From a checkpoint of a small self-supervised image encoder.
Training: muon at rate 0.0093, batches of 256.
Rows from block 2 of a small self-supervised image encoder, named by matrix and row number. Rows with one number belong to one neuron. Each number is 128 + 32 x the weight over its row's rms, rounded and kept within 0 to 255. All counts start at 0. Numbers have three digits each.
Before each neuron's rows are labels from the 100 images, of 14848, where the neuron reaches its highest value: "strongest on" is what is common among them. Only what is clearly more common there than usual is listed. The data: rendered scenes of toy objects such as cars, trees, mugs and chairs.
# fc1: MLP up (model.blocks.2.mlp.fc1.weight, 384x64), inputs 0-63
# fc2: MLP down (model.blocks.2.mlp.fc2.weight, 64x384, transposed), outputs 0-63

strongest on: ladder
fc1.240:137126126111047141175165126110124151193129146160110152098220134131117151098125117116039108116130118155130157169149127087125127048132151142128103115153160121098154109148136039132170106145133128
fc2.240:130161166160095120105124151120120109163127095135172115160216109093130171057084151135136145098092064169114171071136111185156146161131141112159161095115176133118121118111106104151183098093119173

strongest on: table
fc1.91:147168047075077150065137133124179146127149108134082105125087120154133119150125144133065139154176080143117142096104081142112133154128138158112233099144148171086131119180103133140098140137127145
fc2.91:124059153095097173177153070105127123114184111095113123047092139176085086108120105138108118124146171137096187109190126114142131138147056156131128178146115162101161091118087131128138113097106136

strongest on: white object
fc1.254:112165105126126108174110156065174128108127101106136140141085172118124125132115056129099143104128192057140135120136108112163047181094175116140170101120113141111161179141135168173128156069143094
fc2.254:122093153135136139106132138084109122136147151148154149196149131081119124128148120118199116112205149141125125174159153159137061160074136131121076162164102114138102127080131192183074117192167120

strongest on: light from behind the scene
fc1.262:110152199145125105182115147138188112162114053098124134208129154129176132112114164105143116141119093121153132140171164114164106101195102079117144092165099152070131131110125079074106140094145124
fc2.262:200146107133139087144113178151146112170067107123130129142099132126141101152130076096074117119141067134076079144163131095093183188160147110079166106163156146127058153114112163141113086130146155

strongest on: bottle
fc1.137:121084056023165121129115121118155174217147182084133131170151136100123147124133145115126129108104121130115140144133118139070081127111135137085111153139128201088129149134152151070170132121119160
fc2.137:129101135147143147192122105147053143158119183107122126087116148131111134122130153098110107039142103056170157147163149146105204135113119099125160129114193101122123120126092117098105075103144192

strongest on: white object
fc1.325:134111140132170052149156121122128158096151132160154115143080115105078114110138131117117138198104138107173119101178146182136210180170089174108131081079113075090107148101136126107165132122078124
fc2.325:097135117093149143113134091126127116152114173142159157131155125121105130089121112078062137156156136126118185132157120183116080116111140126150109136058114057038126082117103216144103126137160173

strongest on: green object
fc1.207:105094140127085045120126180143126155134130106133104184117086181155177139101141163146138155083133172137078124056200140082145107113123063113105141080125169136150156100148116127091131142144090153
fc2.207:183074191121077138139085187117118141104131153089114162164059117170163087094132117146148091117127134194104152137177135142069099148167102078141150121100166088115126110155116128158110070143110120

strongest on: teal object; its colour: teal
fc1.2:090103107147106152070041118165135127121142184099173132157096183154118119142052150124120115114127134121060086097173098126135117114136110094109113130109131185187111104201148150130172146107119150
fc2.2:158127125148138101171109118135090120070188132165165167148116121184143109131238164079113177115127154120133155148159116171123143126129139136108160153114209089095131129158077084103129125147105087

strongest on: teal object; its colour: teal
fc1.251:122084120155121131075088119168135122127147160112099115125155197182128132074102136165165148150107116159061120093108134063206154148137080091122125166096115173136115131141139054088121145132095170
fc2.251:167144147108127095122116190154082056116118144081171120155192152186160114095148154136100138112140090124107210106128152146137113129143144115093105116111192127088181103176101139164104115164110181

strongest on: yellow object
fc1.197:134097155155079097144126153108128188167132174118115125131148201190112090068129084149061185143086131113136150145121127107136121151075104145142081123147134105162182095110157049091147139111136135
fc2.197:169082149182070105133131167160071108137140193107154126153161086121092195099110133148132124154087101159089144138158137188142142128075171141133061145142168109076130115123150127128176183116114133

strongest on: teal object
fc1.74:122084150136151130111090173202133115103205131079145149120014183150127110138082122143154144112122133214099103140106092137151107107127094143073150145112112158149112165139148114132130122154141118
fc2.74:157180098159129077096109114134182138135109097175101122138154107172148133090183085104062072155091137119172140124125096195130173106152107111112094167150083113118180149116147154067153128110169151

strongest on: teal object; green object
fc1.60:165158153107121169088166138176115091164132186068127103121173182109120112084148116142106138131133122109135096183175114191081130137099156176125178103121077143082120056145150084146131157123150099
fc2.60:129145081168118130127121116088202159168111164119083099100116166085137143183141204137132113124102153119111171104113096134153096077128202114113162126138071115157115171102176142063118142094100106

strongest on: light from behind the scene
fc1.314:130135103124177144107095158082207166114092152157153141175152113108189149150100142098179124114178094117138086135120137110113107147176138041124130116154095113043093132090112161127114124118081147
fc2.314:154117150156071093178109118142122137149110079128154109120158092150119140181035138084103150136143182141127109165158115175103162146094184065148066125178157136159116144088121115176130108117092150

strongest on: light from behind the camera
fc1.174:105112132134118147116123127092105243122148105143109136108081172146169098195107117100139123165050114085129095211127118195106146132129115142092122103138194117117143152122138105123115109093100129
fc2.174:175116146096193199110123170124131092103086184108088168071120167171113147100135091134155097066168104127094146178124097152184150111063111101134149150133117148109083154141147125162161108110125130

strongest on: white object
fc1.265:150114188109061150087111129133077150151118062142149152073160140125137126124150167117064102121133123120139204111084118124079154100152160189107073128103130157165176091153146126117179111090113121
fc2.265:160042138165068168114164106162177089136110095103157144154141125116118129143126120118106144120096107130156084112147138154128132118098136107135118070089196153138014111160156124127156075155150144

strongest on: green object
fc1.103:115175093143123161147127164105095122135109134073111120138148255172152150143117090141155141127137107082103099081181068118095153147128092095139157119154087140152112167150138070111137138094152104
fc2.103:144106093082121115132165185091113129159126103105107168136126165119100129177145088109160078085103143231079131161067195171158137140152106115113166140124086106105131096151180157122139161127127125

strongest on: ladder
fc1.192:113073113166162099118124127147115090108114125097161121200136107127143101107108129134250134150106242167101144109113159121117146160113102128064114122112119126173087139106144127127145105125096131
fc2.192:108110127141117135153147075204161117122116063084143102164175181146137165075107153105165130171126148138095146095175143157179146172188135135125101184109165109090154115191144093142133161120149109

strongest on: white object
fc1.82:087087134068123123111146106169135201087199130108091129146094132134127118135160147126149169142132123117153091143104133161119137150122161124123157159125054125149128093188055114130050187077118142
fc2.82:132141157180142164118123132129166111162124144096057169105115156117142112143140138141101137125140105075113159098098090094150104165075138114217118176065111179156131085084089197120158126112130085

strongest on: light from behind the camera
fc1.326:119137106153093156098149066090122167132130144116096100111059116179135108068124115135139194123167169116093096147217113109142105161130123059121114082137099167167147130161110146144196124134152134
fc2.326:112118086130101105134124130181112126110102202113130209099116135069111160055128119129130135098145129127094154184095107168114113093142175129081141124077118170059096138174120102138186139123141086

strongest on: hammer; ladder
fc1.324:117174095112094107171124133155096134123114083125123088136153153125123109114131112112000115119115136118172167149147134101131152129114163177170122083181140164108193113155129077107151119125112139
fc2.324:132116206093117111134142106161147092105104068078126107180195083117095181128118088121140114176096179154125135116148105159158097177154116125150073109139150131058111165115134103110133194128105145

strongest on: green object; its colour: green
fc1.127:034119106121142145144149106112132101113131161138170121140194041124139153126140091126132176150191109130200162200054130126086135136109136143125136088146129118103144122082120137135146138127099076
fc2.127:121160093154124066109074095106076113160148114153147175112160149098115112148112122121127146161151126098166062111202080132176135119213171143114105137126175111068164134107124082113100086135139115

strongest on: hammer
fc1.87:103090094138131125161102106147075156196142113131116158103215177076126102080109108156142147155132118108163140114080110059135104185137148163094114122113135072106107151151165187140122103093116085
fc2.87:106106116150139143085123119118163085116134122181109151168184193135069102114135101051118099103144096082145184153144155137133130086106134129075083091112200126105123156113090166185096114144108158

strongest on: yellow object; orange object
fc1.202:144099142126131101186164195132139214141129145151040150110091056130127116090146138112128162161097141110208149092116142088089107157112105148117138104140134077118142119075141125105180143129138121
fc2.202:199111158116085052128072150114101115088124150123134120155092187131154168068050102109156141153127126143122172114094110162109110135130122144106105128118170134146142100108145103085127048119066153

strongest on: teal object; its colour: teal
fc1.97:177123132121108129085097133175125085144146108131111135121057190125126106141098166119125111144118136127050064183222106174184120150124109113123095135134128175139088134201121120139119139126142169
fc2.97:146122119123171087132067103159117096143121166214133157158134120152132146116153082171145157151159187156132125125156053159165113119209144153132156095146135180128148133083092094092175102128154113

strongest on: white object; its colour: white
fc1.349:081145142171127130091172116163122183118108154175126083095184111140125138101113101135139112124107106177138154118121094167157167093104098151122153165070132141117152120110046079159181042106143156
fc2.349:148143113159121107092108123163131146187092125108132110078186147119203129090173156125121081121132089091109149054132151154148139137126118062084143132113158182123078143173191131104137142124162068

strongest on: light from behind the scene; ice cream
fc1.356:142129054136127117148119118106082132066122126136133071187156115135113116126133136163084158118147196151100156132150157129128092180109126109103104141205116106139215101076149081080154143134093157
fc2.356:122102127168162134091082076089134159139069115073140149133119126135097118150107030111096187135159120100144142133123060143093102153151095158118100153145123139208110156096165128163100166109090133

strongest on: ladder
fc1.377:122126132145169124144127100130126130129161093129137130137173134156126167103085109142224118109120172154099148090085090085119158190108130106080080140096080134166061197107112192105116142145132170
fc2.377:092089091114131076128166082146103062117136082141075126109145130161119160098147095074098188137102141128104135123179133101173106201156115136141136122104089131069081153118185121091120178111111159

strongest on: bottle
fc1.327:111024072044144100129140133121117146157155157083108117154134115113185137126130129168141145122143140090052144141084129117117144143122160151165138072122144182168144157128203114109090103116142128
fc2.327:085076109108149102121170109115148109062089190095115147101134143156157122160115111153135115145086113094110174152179150098088190166162126145099193110085172175137139115118133067176099095099124126

strongest on: white object; its colour: white
fc1.83:133051167138113096140145085158120140140156101143116169169175136119095096158092190174098133126142072141099131110125088128090164097123129217118116093089137141190164064132150127120142138165110093
fc2.83:171106141101119147131157132137053192094173145138141139154112122135088053162144177203163186116132151131103105143131171111140106093117155112166163134094160081164067134114083102116174123137119119

strongest on: teal object; its colour: teal
fc1.362:214141103135113107129169100109134114123109134109117105133106125043118146103110231131136129119066129118096141142161123157125107116127114102123132154130133091119141140162146125093062111137144244
fc2.362:102149121125131135174060072089132116149169153114155104097113165145103130067066102141114085096147104138135088115199088123212117140136135116145111097158147125125103124107125126155122112137172032

strongest on: white object; its colour: white
fc1.1:132124107127161155138104137182122151131067169107132125138133102059136112081134199220136147107086131090126125195147100155061153097144166153147140110173118147124152109101146084141082145116127077
fc2.1:157135109145144090111172126097087122136098162057115147121122163112133129152134169174132159120131099155179191068162135098127159141145149179110167122111055142186175213151150098116108124126137168

strongest on: purple object; its colour: purple
fc1.102:152134137097120109084161067137106131121085144091127152153103109170104140124088184149165066099094140138161210117186061147169124135074127071152078094137147088138122140107142155101112098122163133
fc2.102:133177126089119111120120122141103132163145056183095124096089139105103196152123114158156136135127179170145134163164127132146154107186152085127117070216149176106103154124119123134136137186184091

strongest on: table
fc1.270:135165091183102135150149223100147129124117131095070149108185166144105130141142108195108090125100102075092131141120105136170097163145133120151088140164116122139108062181092112113143128143106058
fc2.270:143085143127131140109154150124108063121133174091117112080114092138122073142167166090153095152140083156057103164102091156117173168219139104125133163139137180121132116179127108130172179151123096

strongest on: teal object; its colour: teal
fc1.153:123131070119063080149104135066132145088138116139133157153177147147118120128110121123125140158118092117141128058159072147124148139093132142148248121140100164110150151176132122155156088152065154
fc2.153:147113165057100167120141100171116116140142156134128166132096103187113107154099133166130122086112154128101176175154147164117073146086107106125088152166099115075112166121052161158043129112127150

strongest on: bottle
fc1.273:153191099084163094118136144139180121118125142127109103173156163093090117157147165068085167126160118082100117145093080173133106132153164143140214138113141097109088122087079149097171114159121180
fc2.273:120090139103068175182190087124113141112109149116144130128140137111123123150093115127123119069133129070128206125160118128164153119096124080160109117138203146124094097162110212166091098156087101

strongest on: yellow object; its colour: yellow
fc1.100:154161118134111185111085057116115185109097127117197141101195142131107058131145144056145181142113125106152081098150162153119115156123190100106131129109113174131131150145131084126174111092145094
fc2.100:176099131189145149110157123174121129114133149078124119153080129106109104153153186109122099103166130087128157116167076141153107099106162122164122149093178177067056133133131100183070072137095126

strongest on: light from behind the camera
fc1.52:134114159066107155132112123153062092118127122136120100046155105129088172079143131122091164156097135123149150150144112081172150093138114219116091114152160174148165199135144099084133148097140134
fc2.52:160134204121161140151192162180185132118067079135153134109121126178120110122106093120094127081097124130139065100102145116129107170122119137126102083189182159105167182142123125187135142095104131